{
  "dataset": "rendered scenes of coloured solids on a plain floor",
  "norm": "batchnorm",
  "lr": 0.0034
}
Rows from block 3 of a small image classifier, named by matrix and row number. Rows with one number belong to one channel. Each number is 128 + 24 x the weight over its row's rms, rounded and kept within 0 to 255. All counts start at 0. Numbers have three digits each.
After each channel's rows are labels from the 100 images, of 14976, where the channel reaches its highest value: "top examples" is what is common among them. Only what is clearly more common there than usual is listed. The data: rendered scenes of coloured solids on a plain floor. In brackets: how many of the 100.
# convs0: first 3x3 conv (model.blocks.3.convs.0.weight, 96x96x3x3, each kernel summed), inputs 48-95
# convs1: second 3x3 conv (model.blocks.3.convs.1.weight, 96x96x3x3, transposed, each kernel summed), outputs 48-95

convs0.51:139130114098143103149128128102107110159095124124105084118115157090103139142089120122098098113107139121094168151113120147118163130086123093148161
convs1.51:149125105133121088103155169137105114153150108144154181105115128126168119131160098109139102156060106155117096144123136146118139119128164098152093
top examples: yellow object (59)

convs0.57:137107136096147098162145140107159171099142138088138082157128086121118151127078129161145103126110146105137147141151153146095130151102110110119099
convs1.57:120117113132140135167102136101163119143196159112135139195119115150135186122116122079131143149155159103125140114122136123138130152132153122142132
top examples: orange object (47)

convs0.43:110173148113147140110121105146122088133131143127116122094129117114133119124167137091090170117138099116204154115133146157071087123147084139110097
convs1.43:155102114080114106106156103160115105102120114165119163108160104124154110134103082136103156111138142116117100123163133146133129125186130089165164
top examples: red object (50); count: five (48)

convs0.80:132093089095128153147129135130132073118139134122140148113077134127135104140146130098134127120128117117049110117150101142043145135113119112130121
convs1.80:156124145117132130150122125170149109099145170166106123116117121144094139180177131126120087116095113119102132120092173122113143105124111130116121
top examples: teal object (68); light from behind the camera (63); its colour: teal (30)

convs0.92:147140115132120127150133126141123049082132119079107122139159143140134130164162160091114093142108115112123075129137121082135137123163112098125123
convs1.92:147138145093115149126097089123077091099103139120155103146104102071093137134122146175137138116136133129114112122148103143111120107114125133149143
top examples: light from the right (74); blue object (48)

convs0.64:159141177108112127131145106097132106099185161153148178129138109099125161093139113116123153142110134097111127151118121121112116137114122134126112
convs1.64:110109118099117133148148150126163158104174196189127125151115053153118134158136140116148133142117119121102117148078116150147154151121107124131120
top examples: red object (56); blue object (46); count: five (44); its colour: red (27)

convs0.8:103186134115133164136125108117106101110095130173147127120164134098103117130113133109117159105102112138117110121107134092097135092121114118077131
convs1.8:153116130132085096069121113131095103153152151173124168148099157089109191126136128097079146136162118124119134121104102149118135138180130090140143
top examples: blue object (60); count: five (49)

convs0.0:149106141129147134120129120144168076106128122116173155135104104126153111112134138140100168155126116160131152124142144161121151114182160151082155
convs1.0:150111069133110084119131129162132148129128131125121126116084149133099091186100109112175109122104097158129120112136104102161170116123164114179109
top examples: black object (56)

convs0.81:096131095100117131122137140118144144106132111111093134081100049120115146106089148107104132146105155121083169155136155131092129139094154131108115
convs1.81:084143136120096106146101094140138106117155142131142127115164126122154141070133101145070161174128117098146097170102111134153113128101152117142159
top examples: red object (51)

convs0.52:116192095140097152172109126119130146115174124121107102136169109135174127131140149135118152145100101137096130095121159079154146121118098106137125
convs1.52:140159162108112166140127152128101111119145151147117109144116117079081123101136154140150108126114174129117068118082081119103149121169139087117131
top examples: light from the right (86)

convs0.60:124141100088118136130154096106172099116135159136121058127068137127132092161152140152130173125108111132115109175128122141145094108166141139180114
convs1.60:126098088110134118149111132109179122165135178123122187153103145167127107161144103109110104151124123152105126086131097170128143139131153099142102
top examples: orange object (49); dome (28); its colour: orange (28)

convs0.55:128098136135119086145124108136100143110148136115112135111097170151126101151156120152110158122115165114090109122130136105071149123141126144132115
convs1.55:124097117126133100114134119111097113110133139134108111114101130128148121149104108139188173085103155167068151102153127146152131103099135162153141
top examples: light from behind the scene (67); jack (29)

convs0.93:119124140101105135174103137144168152151100073120131133133094085128123137085123080135132077137074107138117126142173143115130125113148139130109109
convs1.93:103116104144154053133089098143162109134148130148094146133092115154093127137130133095140162158135120089114122151086112099114146111062126127118158
top examples: red object (63); count: five (46); its colour: red (32)

convs0.54:128120113095162158120113132129125163133115142101120094124110146116080115107098148147103129122121096116160122113120115084068138113138129117101169
convs1.54:117126135121130154129116094080092112068081120113152119125178128111119108140121121101115149134157128173099129118152125135125118109126120124128162
top examples: black object (50); green object (48); count: five (45)

convs0.91:135115098120083076107129130149131125125124153104126125145120091118148075115116140140112109115109089107182080156110167080104107089111141154115168
convs1.91:111155152096134112136140111089101128068114169131125122096159133095112150109171127132098114126121119100110105146115110171081113158135157111126123
top examples: count: five (44)

convs0.46:137139125105144181132132112066101107147142129097119158095136111107124109104119162121147095108107118133116140113105122151154144109104129163107120
convs1.46:133146124126134165178084173136100127135097109123109108118109150110143095148114105117085137142149102163147118102138117105106178139130103124153165
top examples: green object (77); count: five (46)

convs0.2:116072106115106116104136160139117078111099142111122119102124089124148098136148144082128142118114108087098122132126117147088142139161108142178099
convs1.2:124137129142118132137127169092137118138114151144129114160155137119120154138164148125077111131148114096171118162150132188121142088137149111175110
top examples: teal object (70)

convs0.50:105078131134100145100129121129114120173071148137103122127101154122133095122153118143103173100148156100107132127101107115151174124134114154139130
convs1.50:143158166119130139149088101121145139099085128125120122147141149158116106118145122114138125099100130135127116087107119145124161101179116093085170
top examples: blue object (66); purple object (55); count: five (44)

convs0.71:143066137095114113096104110144112072137091106121130106102102177098104066132129120137143162117116093134089110125131136151078120110113083077175135
convs1.71:146158149113125140117115114146166117122148173151133115134123140132149122168145128110120098118147113120114153125115118151137136154094121131099125
top examples: jack (34); capsule (31)

convs0.58:116149112125131120124156110147103098120162160134115114090127160123134125103154107108129128144129112132156100108150127137113123113123138113072099
convs1.58:129084098103129143103131076141139154119104130119074126114080119133175116137051115130091131114089146114162131104091083147107109155143131135078138
top examples: count: five (42); capsule (36)

convs0.66:115106124099110108151094114136170142130110131140104097112180102139134153112131118100102103150099125091100143111086122121180079132099085096122119
convs1.66:106103085153161095129122150139080139119109176152140134132071123115087137127127104152142097123136156111123131105121109144079107139128114132116118
top examples: chain link (36)

convs0.24:099130133129156157119129136114116086091071145141152130119142137132143093103122125133124130088119104118094119123113135128132137117134088103091088
convs1.24:130137166097106132152107148102140110177098131161088114115155098134162136155110138116109128128134128125170114149160137143113153147200101133156107
top examples: light from the right (56); teal object (51); blue object (51)

convs0.26:113106171123114149121134144133099081119120085120095156086089134106177104134115111063130072146109118114120157152137092118130081115085121152120074
convs1.26:137146135143118137131122158096120129123121078106145051145128132088126140146145134156079095101099136180144126133169094108114094123140141147117106
top examples: count: five (56); purple object (53)

convs0.47:147081070111099119074128122096120120153127154153118116112094112112100129125132097061149154102122108095100123114105117132094112166119096106179135
convs1.47:144119131126173109112134097157160114139112141114138140136132150125169099098104142145126091116138119133179136119147155107085164173079113150075131
top examples: pink object (63); light from behind the camera (57); its colour: pink (29)

convs0.16:103155144119128131114106179176147120142190132115135115136134084137125129110141139117136103124100152142136129111131103132083132128140125118092121
convs1.16:151114085134110132053102152086093145120130157148090103124137133135102151070118123131136155104117131158121121131141136149131103109141133126126128
top examples: jack (45); torus (31); largest object: jack (25)

convs0.78:149161152143097141127125106134154103138107099129144114140182086144100129142126134147189085122145103136077148120127144144090132115144139108135084
convs1.78:199088075141080134166156123114136110156157158148116142129093133137096189109163132097114110117138095143128099106144136140149155118137139137153116
top examples: light from behind the scene (53); cog (30)

convs0.75:104138130106131110133098143100170100134139122087125138152144119142166133136124086146104083117103139127106173106134119125132134154171122113167097
convs1.75:109082117138113095138169162158119110131156137125130126089087148122140147152128133137183154150151154124122112149130166155177139143149141110171105
top examples: light from behind the scene (62); jack (30)

convs0.29:141119142111138088087134108132118114145152128140141088098121144109137113102096081122150123096130153111108093120108104118115115108132143105155078
convs1.29:154097121124087140119130087093099115135147128108120114126140116146158123125176153145084151151155117174149131117179144131111118118103120077124122
top examples: count: five (46); chain link (31)

convs0.67:143166117114147126095138138149136044133162133096097114141144126082130085125099122087092108124118111118106113087118130136070148138122122161139167
convs1.67:126134134144099110124111145112122136076137153153079130113124155124122119159138089120113096160106104111105091148139132147096193109084152143145161
top examples: count: five (45)

convs0.86:138161123118103116129108144119135113122126115159117123177140158136075068099161127120124089139136122136088180115133123168159134120175140112127135
convs1.86:103142136135117129161139131159103136126148131144116144128096099166128111176150098110176170149132131136094100155102113141155121125138126129115112
top examples: green object (68); torus (36); its colour: green (28)

convs0.27:103115141089112127143140122107121123163102102123095156093102129122166127121151142103081129106108133141109134082115113152118144113127149125142108
convs1.27:117143100106112152163125146129131092136153141162101107123068128158107157100142154109166108192066176111135121114107140132105153147146129140138118
top examples: light from behind the scene (60); red object (47); chain link (34)

convs0.22:118149134144152129127117119137118089131114141142132120127149141131124180161138122110107110123130102155132091151143122086085125107148075133086170
convs1.22:138122153109129083122101106106095120119135139151123139162155099123130183126128100144126118148119117126119082121113119119092104114175097100151152
top examples: yellow object (45)

convs0.20:142103124120120051127140149102121137118080100088150142127085133149146126187100117142135114109121124149166133125115138135162152133124154134175103
convs1.20:094110099133081198090160077078135088123151131108130097120098130146118144124143115138162153125096155171139153151147148121112110133133153146119075
top examples: light from behind the scene (53); jack (37)

convs0.11:109179134115114142105125124136125129139106136145107126140131097162131115120149122097104142142128090118165111136121123117060130132148158076125128
convs1.11:100154131126116121125122109103146093129089145112151160161121105111119141151128155133162123129164108116128114138132107091114132134154154106128203
top examples: count: five (41)

convs0.42:120141146137096102119131127125146073144143140136107102101126086159111132172112134092117101148093079097118111157108092112115102127107158108141118
convs1.42:137138109170116117118124080162117127108139181163102141144082115130090145154131150131161117129088138131139121132116127118120102092103137112151140
top examples: red object (76); light from the left (51); count: five (45)

convs0.94:139109084085109145107117095162139064146108099136094100132130138102094095087144131114099122134170125132117103112112166110157105129124114108083134
convs1.94:179102157161122149122135131132118138138108145180133128175114144152092116130146144134116107117171134166142120132148136121139131136140142105124121
top examples: red object (58); count: five (44)

convs0.18:132151154131138122130134108134164144101091087151116127134145087142103165100105107121060088130146147138078094157136106157131114123126166109122127
convs1.18:122113132129145093142085115124097135118124101144126151192122133113117161139133115116114122123135129170113173171157114102134162118165142130170103
top examples: orange object (63); red object (47); count: five (45)

convs0.73:132123117097148124098115149134125106129116131099099145149130083148105147146171151119178130128133108077149094111119133112123136144124142116164105
convs1.73:143164121130144113160107146117123107142158189169129145135153140125113112114156147151102116118126129087138103146122096134124187113138172109181106
top examples: count: five (50); black object (46)

convs0.14:141147162113123114130137105137101142160056135147113124122121078103104143117117109085096136108116150112088137113131141103182101117102120081124156
convs1.14:142138131095130141144127110160144109154131144161182119140112124088138141136139176139117144140128086111109111145117156142131132148155108146133097
top examples: purple object (56); blue object (47); count: five (46)

convs0.23:104156162175087114120123112088140131116146141134134139119134095082140113155089143146111146113131148075042149144123143106084110109083143076134083
convs1.23:093127113143117111122099153112122166136120124079139121128131132099134118104125104177136106106155140114131149097166117115109087083148113115149131
top examples: chain link (47)

convs0.79:131109127067139135106159134156158093120084085114123185143068116163147118134126113053117139104117104109105118148139133140128166139131130133138093
convs1.79:105116077131128131113140117149149137115095132121115075160111131169130130146078102153184114119108116134093166164154141131133171143156145098157113
top examples: teal object (53); light from behind the scene (53); purple object (49)

convs0.19:127159164132092160138102134117177123150130098119159137131076088114115090159105145129071114121140127135142115125147131120095142120152136105167137
convs1.19:100121115114116133130137170097124103152192122111119120122119131067090091117120128121129163100159148144074115163144133117124135110113144127137070
top examples: torus (39)

convs0.7:130125140123117121137162120097088156166116091146122093101123130124109105150083112083131127111099110143116125097144091143133135170076125125189089
convs1.7:120098116104085136130137119103151118138158106147133127121086138114153128134100134120136098127119113165094146151136144154112126077074094130160128
top examples: grey object (48)

convs0.70:125111110152156142103123110091135137129091107148111118113135110111152150124063150141090154111112154080135136145130131100110139129102109114140125
convs1.70:116127109066111107086104137102128118108161163144135110131132141089089135051112115139069099166118135145154115121142130151086135133129141129165116
top examples: blue object (53); chain link (31); torus (30)